{
  "image_size": 64,
  "crop_scale_min": 0.8,
  "loss": "sigmoid",
  "encoder_kernel_size": 3,
  "text_encoder_norm_position": "pre",
  "beta2": 0.999,
  "shampoo_beta": 0.95,
  "max_precond_dim": 512,
  "adamw_lr_other_params": 0.0011,
  "max_grad_norm": 5.0
}
Rows from block 3 of the text encoder of a small contrastive image-text model, named by matrix and row number. Rows with one number belong to one neuron. Each number is 500 + 25 x the weight over its row's rms, rounded and kept within 0 to 999. All counts start at 0. Numbers have three digits each.
Before each neuron's rows are labels from the 100 texts, of 14976, where the neuron reaches its highest value: "fires on" is the input token at the peak. Only what is clearly more common there than usual is listed. The data: single toy objects rendered from many sides on busy backdrops. In brackets: how many of the 100.
# fc1: MLP up (text_encoder.blocks.3.mlp.fc1.weight, 512x128), inputs 64-95
# fc2: MLP down (text_encoder.blocks.3.mlp.fc2.weight, 128x512, transposed), outputs 64-95

fires on: "s" (100)
fc1.291:518491503531507517498511492518524485529510498466485471499544476508520487519533530489494451464482
fc2.291:497498528413531521481502498526503510491506496518536547498485484505487508474477512532506539527579

fires on: "w" (100)
fc1.457:477484502482523505509469532494470483533527516454517503575480491491493457442523494522536503444504
fc2.457:551451517476525505489468516492512511545517487476488447479523469440466521463519482492472477519467

fires on: "i" (100)
fc1.238:498574480546469516475481496496521449539508520496501479518475509496527498507486484482502515488492
fc2.238:494447518442506468479444486505492521466512447479457524515508480510496516521493482514511494535512

fires on: "w" (66); "y" (30)
fc1.441:502494568510484527498501456523475491505534521495521499447465554477523503518484526439503456475519
fc2.441:517507463495495450517512545530483492473480512468509501544536473512456504503509462566526508532505

fires on: "h" (100)
fc1.221:508528535523482495521458476502527495477523501507454451516534492501489518466469490533473494509471
fc2.221:472466493496526500507458518485471562534495492508503469519481480493493491461522490495488503481550

fires on: "a" (41); "b" (35)
fc1.413:518521542495531481509496505508480455530483479510515472483468540509518491453483483515505490520543
fc2.413:473484505519453510487513524488456530458502566503486506532510483514470518529517515483506535486465

fires on: "v" (71); "k" (7)
fc1.480:522500522467495475463500461464516528502483508495518493510554507478512468484495489469492427468484
fc2.480:480497482518513510524499510493518452491474451512463484491483492524518512526505492500523539512495

fires on: "a" (100)
fc1.131:506524530512519489482500478488501520476526522519503514526488480508531560500531485491506518456545
fc2.131:491499494460502500530491478536503492515476446524477509515505485484490443509496524485524507523453

fires on: " " (100)
fc1.466:497502468525507489506516512500500488423465540492492490491489469494488507484517524495540488472523
fc2.466:474520541494454508495479520512487532575501461503591520516478518491555506506486516508464491530473

fires on: "u" (100)
fc1.494:495508522513498502479505489528506551481502460489488514482489484575526488481514490557468491488485
fc2.494:492465485467490526516409502513531482504479516487443500483501478480463541497498479506524528544502

fires on: "v" (100)
fc1.219:445500472457465483522555507503489481482501501531478491456445489465479507486533455472513487487475
fc2.219:529482528530506507525545496507481509476512500498532529502509515490522524523475551527466525477495

fires on: "c" (100)
fc1.478:468547486469494489502498519533455501517514482483482514491444472476516474451512541488480502517523
fc2.478:507506490503512488510458439511527507501510515500478462506519503537515516528477477488451536503478

fires on: "t" (70); "l" (27)
fc1.394:504509504476501459502515495507483522479499489499536484509500525473499453482486428485469562515512
fc2.394:572490485513491521493499502504548460481544506503472515483497504522517515515510550511507472450516

fires on: "<end>" (100)
fc1.179:500526475528494492487510496510486496504520443534482520514521466456462500459512502505522493491495
fc2.179:538481523474522528487530502484494517461506566480515525476508525514535503550497524519478522540482

fires on: "u" (57); "b" (43)
fc1.465:483506494473493491474481478516491541466521480503500483492524501529508471515490492496495549483506
fc2.465:499474527511528479468472518498530441539484532488467452500504530478477484461502545512486503502478

fires on: "h" (100)
fc1.361:513436526514501507489469485490516451499468534509497506506517483474468488504498528483546470504521
fc2.361:477567485447485504518477502501491566505529472515520551519495501495522511496538464538495472493489

fires on: "s" (100)
fc1.15:503546516481535541483506489495503510485448509518530488507490473511474501473512496463486521460504
fc2.15:500435478550494487498498485530466480521561502487466534469499508504510476521495498527518498506514

fires on: " " (100)
fc1.355:476483469507550475509517520509465495496509534445477494484520519499486513490535513505474475495491
fc2.355:485534520484415482489524460506510520509506478524528505499512498482536493506497530526494520520511

fires on: "u" (100)
fc1.389:504462543507479496488526454486519514466548514500520498487505528516486490488479500524506467522530
fc2.389:507502494455447450518505479494504480528491528491530496525532510467497579498543507484492496472521

fires on: "u" (97)
fc1.273:508485513509568462536520478512474486497472495499504475490484542493510505480525531531529474442477
fc2.273:482496487474442546469473498506501535461527494461498495496481468481513519520495453548484497493531

fires on: " " (100)
fc1.17:491477494517500476509500503501515440495497540495512498474531494529493515483488481520480515545550
fc2.17:487528513466492515507498487513523569500477441514516481522479511460519507523517514531498507458466

fires on: "h" (94)
fc1.370:507486526546492502515491526489510478513511529514525516538527513493514498503509531510526461535525
fc2.370:494505503425478517510481491515462507494520455481485517496505507492514495489499495538488516457464

fires on: "w" (58); "y" (39)
fc1.121:427530519483522513422495515529520487504482499489506495452518490433494499487492493491506482522526
fc2.121:532501491481510532501508468547512432509527508524505507512552493508533531475502478524475541478514

fires on: "u" (100)
fc1.287:503498524493508499503520476511486501484497490525522500474516468509528498525583516493505486467544
fc2.287:521500489529516512544455520498541532487486508512504512459530513479464508514509476466509496534521

fires on: "<end>" (39); "m" (29); "k" (26)
fc1.491:531523531479551493478500492517512494512503513507489510509425481529508493427480457521504497512529
fc2.491:453483483548436540538484528464499511467512431499493492490544498523512521578514478491490504471465

fires on: "c" (100)
fc1.352:506552466530501520523492470513502507501484520473497460488522502472514510551506494496484531488449
fc2.352:504547491545484518534475462494509487482505490496517485497550545488513463547526495503458505480476

fires on: " " (100)
fc1.143:498496487537492458532485494517490465467478520486486460470550496503488454528490445495474504510455
fc2.143:479520488421490529459504531497477531529526461546521517493500501469506524512496539502499507478565

fires on: "t" (52); "y" (34); "l" (13)
fc1.405:536472535511487507502494537475494536553479498502474504507532468514475497490511491523468509501518
fc2.405:450521505484540512504506514514456460472513512487529499468492522496518505497482520485537498493506

fires on: "s" (88); "l" (12)
fc1.433:538473548500495523485436487497532495524521477466509491524507492430494502493481524486506488508487
fc2.433:466497513504498445522473517511447510486499465499497522504467478519531474527520512502505481473507

fires on: "s" (97)
fc1.173:525463488501528473524502519501485497503500513493475552471535424513514484518551509497492478497506
fc2.173:474465464523497525493467471442504512476496478518503476475543505506461525491481480458549543511496

fires on: "o" (73); "k" (16)
fc1.507:496507511536486496490529486489516476584517465502481481528497492477475449486466482489500495516478
fc2.507:498504494454550505500499503499459487463479532503539534474506497509533565546506525512490527481487

fires on: "o" (51); "b" (33)
fc1.377:513486508478499489583515488510538527501500464490473550471526492469477494517500474499531545563479
fc2.377:521522492534484498472553495499489468520497535475535412555532505501526514469493529482470487505489

fires on: "i" (100)
fc1.174:555457525485504496512447497521442514499486516493518494523490526499517510491539517476502523515497
fc2.174:507518490515497517465515510474514515441498512486498507483498524501506481458510485478516473520515

fires on: "c" (100)
fc1.265:537546511485516487505483482494478483501465494481480492506497508497474513525451504526504488469525
fc2.265:519506470439515477495477512477456514524486525494485496510519544490517473513468495502503491519495

fires on: "i" (100)
fc1.395:513539506529489557548535516488467500532490495493474524487486514536505478489494510478516492459508
fc2.395:502492513461514464495504517480507508503476490478509476469502487499476467508505509499530502528530

fires on: "u" (100)
fc1.436:536509533523509505497531492511534469498530501490490471516477474491496498535539466469507538516519
fc2.436:488455485505510491488488522464524520483487513476519511519531450482528483531529488523518513539531

fires on: "v" (100)
fc1.327:479511468494484454528523524504460492509488477523465486481451491513504511492518514492535514491497
fc2.327:551463475493532507486547503537459504477530489491539516499476491482551491469492496483461493521504

fires on: "w" (67); "l" (33)
fc1.206:473525534480493451430481516479472538538502474519480460488473495503505510497541493532500489514526
fc2.206:435556474499484476502488493498475541504519487488478535487490492494538513461476511513509438522509

fires on: "i" (100)
fc1.228:472548523522496490513542495483464493468482505517493523496474489494477482481463513507515491487540
fc2.228:519511497479521520520517521514495541528512523496495504480520529519486497491464508508577477516481

fires on: "c" (100)
fc1.162:485535495518482469535493496480499513495474516487493500478523512530493496471492487521481547496463
fc2.162:509530477473504479499492527505499475451497532475491536512459504479492463504495510494483539469509

fires on: "c" (55); "g" (45)
fc1.242:482493513493479527511491482489507518518517483471518503523525468541482497530489450502483516551520
fc2.242:517470502475519489511521544486510473494529551534514491494483513491540472472502542496529522455491

fires on: "e" (45); "b" (27); "f" (11)
fc1.118:511522434540485521517496472518494517493548531467496475488511505462479503496501492501534513510498
fc2.118:529512545500482497451530477482511474465573506481471485515503487526502496498516504460490491497502

fires on: "s" (100)
fc1.475:494493474453527488534504470556508489468499504496512486500502483493532516460525492473514478498457
fc2.475:544491528512489495493547528501475509535515496504510515514482521511530514462464493563492498508467

fires on: "t" (96)
fc1.231:458447510519512501465495499502466555490554476508488554497531517434507457494479480541509513515527
fc2.231:546511465477480463544552483507519470527475506458537455518477478528499544504496512453471515498451

fires on: "c" (100)
fc1.379:522514507484509414484520472464492521562517491502495529482472514506478510482496422477481517526524
fc2.379:510498509502480566495499546536522498527512511523500537506527528527530448486505530531518516501497

fires on: "i" (100)
fc1.181:498505497493477465514512502466502480508524467531519538509527503500489505526490484490509478548507
fc2.181:528462514552526486498523458503518508479494498474472535511486501484486506463495508493491457476523

fires on: " " (100)
fc1.290:509483459487526493497505476524514451485481457502498490486504476481476472446501469504506475542516
fc2.290:520529539514496519514489497478490549526509572502473480477496520477528550493491540510496504505468

fires on: "w" (71); "l" (12); "<end>" (11)
fc1.464:554527487508498472497490515504496542495517475509499462485480512531457540468500500507457469447462
fc2.464:455504526534516529480482512512498500512514500502505534475540491465499466535524523505520528570525

fires on: "<end>" (100)
fc1.234:543465520491494547496437518526535488512526476485476502508510458511493464504480472541474480540495
fc2.234:475536532466506508523511496502442516449514479481523478510505513505525489504503530535517481491473

fires on: "u" (100)
fc1.132:486486515517530496506524467459487523493497489504532459420571500520473506550536485499506532522514
fc2.132:531464515463516512450496516501485522472514478478497473487480506423488511511495460526507486499465

fires on: "s" (55); "w" (45)
fc1.165:485529504520502510519509492506475479500468499493518501495488474501451518488545532436520485430497
fc2.165:465472506446552469496516488500540527502486467514451455494505475518502509517457467515488498541542

fires on: "<end>" (41); "a" (31); "f" (21)
fc1.163:474525462467519533500531537530472514521474484496487528512560515475512469443459472452478509534462
fc2.163:509484540548464488506480460498483490475513508507492474501468512495501525548515521547499513489522

fires on: "w" (93); "v" (7)
fc1.150:500484532529524510454501529493484497483549524493514545507494481505540500495465486536516427486481
fc2.150:475499474484475480506483525513508519518468476532541444507521517530523470480521518469481524514522

fires on: "c" (100)
fc1.401:505496522553471542486494514497478462506515530435530466500504482496512502500482504487504481513482
fc2.401:466503507428501474534523509508521508485480531539507530500489504476489517459510530492515505503521

fires on: "o" (63); "n" (29); "k" (8)
fc1.439:483518525478477500515490471487517499536515507511496523491492479459516510545499489485533529468468
fc2.439:516468479487512490525479486483503482489492513505514508463500502534457531449496484515460482547510